python train.py --arch="vit" --model="multi-label image tagger" --dataset="cartoon faces" --train_examples=101725 --image_size=64 --crop_scale_min=1 --horizontal_flip=false --color_jitter=0.2 --norm="layernorm_no_bias" --norm_position="pre" --activation="relu" --mlp_ratio=2 --head_dim=16 --fused_qkv=false --bias="none" --qk_norm=false --parallel_block=false --inner_norm=false --patch_size=[8, 8] --conv_stem=false --layers=12 --width=160 --positions="learned" --pooling="class_token" --num_labels=47 --mixing="mixup" --init="xavier_uniform" --residual_init="scaled_by_depth" --optimizer="normuon" --muon_scale="match_rms_adamw" --lr=0.006 --momentum=0.9 --nesterov=true --orthogonalizer="newton_schulz_5" --adamw_lr_other_params=0.00087 --steps=12000 --batch_size=128 --epochs=15.1 --lr_schedule="step" --warmup_steps=360 --weight_decay=0.07 --adamw_weight_decay_other_params=0.01
Rows from block 7 of a small multi-label image tagger, named by matrix and row number. Rows with one number belong to one neuron. Each number is 128 + 32 x the weight over its row's rms, rounded and kept within 0 to 255. All counts start at 0. Numbers have three digits each. After the name is the row's rms in percent of the matrix's.
After each neuron's rows are labels from the 100 images, of 14976, where the neuron reaches its highest value: "strongest on" is what is common among them. Only what is clearly more common there than usual is listed. The data: cartoon faces. In brackets: how many of the 100, against the usual share in percent.
# fc1: MLP up (model.blocks.7.mlp.fc1.weight, 320x160), inputs 80-159
# fc2: MLP down (model.blocks.7.mlp.fc2.weight, 160x320, transposed), outputs 80-159

fc1.283 115:104136145092105124125150190142162112126100102181193136139109138140185128096061108122145078136139116136114137109121182092116133131094115110138087114131118134116098112134071085148153057175121117126116180050133123119136110150085148076099110138
fc2.283 103:144157119112088073135107149154147118119177144129052124098177072149101163115138101203091108094170134103129148108158141141172119154155121119137113068125069086128155091164179154125131173147109092164034102089141141121141093136108181184167066128
strongest on: crown (38 vs 9.9); cap (32 vs 10.2)

fc1.11 092:118123137145131152175123084149163125161136116125162144123177104141150140155135137125121106172165146167155138086134089129146111089143112163121086125115144104156123094070122158141107139131100090141188127132149156139070122098151087123146120124
fc2.11 076:014195137150120151111153087114066156078136158152168180120078116059133104148133100104088179125069095130109128178148164089063148120142111126116178127130153171090092095113131101179119198129137157153158126157092072086129144113113201136114131100
strongest on: top hat (86 vs 9.6)

fc1.254 129:157149155091069134109155110085067194142142148090084164079103138097122198134136142080127076119090059107095130144156116098129120124133100168128158167138170176174137114117187102108158195146098193119142089153138125107092184119073140128084101134
fc2.254 187:113131122166198127137123118141170082112195110162194107201083147176119114071145127162133139087136145183138126097108106105164138095116120113140129125138024104090143169142122170167166099086078081110079167161134156155148057116144178141139142089
strongest on: grey face (97 vs 14.1); sad (34 vs 13.3)

fc1.239 086:036075134137168104155167131107141129089149053118110116123137158158096127170162142136167147150139171101086127156125118218146115141156122072131135009114118113137090125192127071158056145121141115140141130144149060141127141171137120141094151105
fc2.239 075:160164195077096113143133106096138112092115103159067147091105099109156117111144120184129122151175092186150125122054148058129087069161131133093102134127105125145136194186132141104134143137127121073164144107135118137143143145091147154182067153
strongest on: crown (99 vs 9.9)

fc1.242 105:139123098119127150177065104143142120109144129137182124110084133081143152147131131119186144096137075086117100087165140198163107119163104156065164100066172083135138127080139131147105151150123164151163172079119154077097067140141160113113146109
fc2.242 097:099168137090123163167103154103137181144108140092153129142105137197109071220083109168147113131138174113138111111143082182175109163104134166158086175185134119185111141088043153151146080108181063123184174082181064152130113087126100113136132081
strongest on: grey face (47 vs 14.1)

fc1.219 108:111139118079125156103156132145134206094129176114082118077131131084114159178120167119104151141064118103101149187124081130130139111138183113138118146084110186144137134121133086080144181171143168159173072137092147092124127076102106091114101139
fc2.219 121:161154167118113161104135107084100142160191118147160146133060104185130179121138115095137113049147135112129097116143137104163126139109111090141127087149128102118102111099146144120189104096126165110106123153175172132119144166114148139091070098
strongest on: grey face (60 vs 14.1)

fc1.314 092:120149144067086122153099148120123110137111110063106160135134157119100158094143101084105110145074094132179126096167119211144125098143145136098166087108108132198105139063161130172114071077109081156137136159055114127064124123141101156154172108
fc2.314 080:158147072179120155130165186108093154053099093151143135127138160101085160098104140152106145104165180172135145116100118139096124134197142118162111188189125081145063108082153185125107148072104096113138154093172108061130110134097157085113093099
strongest on: pointed ears (100 vs 20.2)

fc1.231 099:099106146082142078129101121135084142103187094185147153131159135083165160120055084055151185158119137161142153149180200073148182125106059149129083109096149166098097093147066119137128135088148126108050140107174125129111070146154167118079068104
fc2.231 087:142146106174091107117134067179064152131098103117074088121163101145126126129119102171115144088151147087115099091178059147171102170125150111132122163122125104118182172133134141100136140181083123098122118136138121201176147097085204105161128104
strongest on: crown (54 vs 9.9)

fc1.8 095:139144131132167192141119110079123116135172167138117071109165178124115103153151148097063160123153140113104139122126112137143163128115116044171139145087138185050151084079112107211163162159116134124092095106169077174177168092195109115144110117
fc2.8 075:109068134129146148123154141102139107092117121222100132125150133126131122070129125188139058158190140146135198142129134143114095112127136148111131137110170055154038106114068145073122170141158146114149150145123146084133173173087116134171128145
strongest on: crown (35 vs 9.9); cap (27 vs 10.2)

fc1.160 091:135120157095138136183117112145140108059123088118156131091180141121134124108118136162108151166042099200190167117098085118113127147185120123114139102117109104069098097078128117174115145129108139118158123063095133145171099108111103124117090151
fc2.160 113:063159151121128103080159135128120166118155147158095107144177121141115119181100174095128167094112118078146079174166121154118161114118116130137138130169149161110114111124129155129163096153148141113116183160095139051102112079094103171144162084
strongest on: pointed ears (47 vs 20.2)

fc1.88 133:124140116039165148121170104127200155142110141118164140151138167090088120184111158144130129154134163131114132053110144120134105108106174120147126099114171167103108094140122190107092163119109195166180133100056196140189088134124175145132146063
fc2.88 169:123146163091143140191156115156110135112002146127160131180187128119109119141097108166133105134162182093129135139073143136145090136093152140131128153107099112130152141095129156072113148116148142122168121131136145198156092176072154128104149144
strongest on: grey face (47 vs 14.1)

fc1.139 092:178131169110111075144161131192127178083145163129128091128136109075132121154074137123111114098167107088122087125135117064110153131161158127096133073125115169106147115121130149136092098154151160144189127131155117156177164164142171128148116083
fc2.139 082:105171093148150167099165112089130180086138125186109143146143140113103131141119129084132169166078091068193120123131120130150087106141150117155064149148108110084098167114126139137148118106111103108094204142090163109107178123124131158162121142
strongest on: top hat (49 vs 9.6); pointed hat (34 vs 10.1)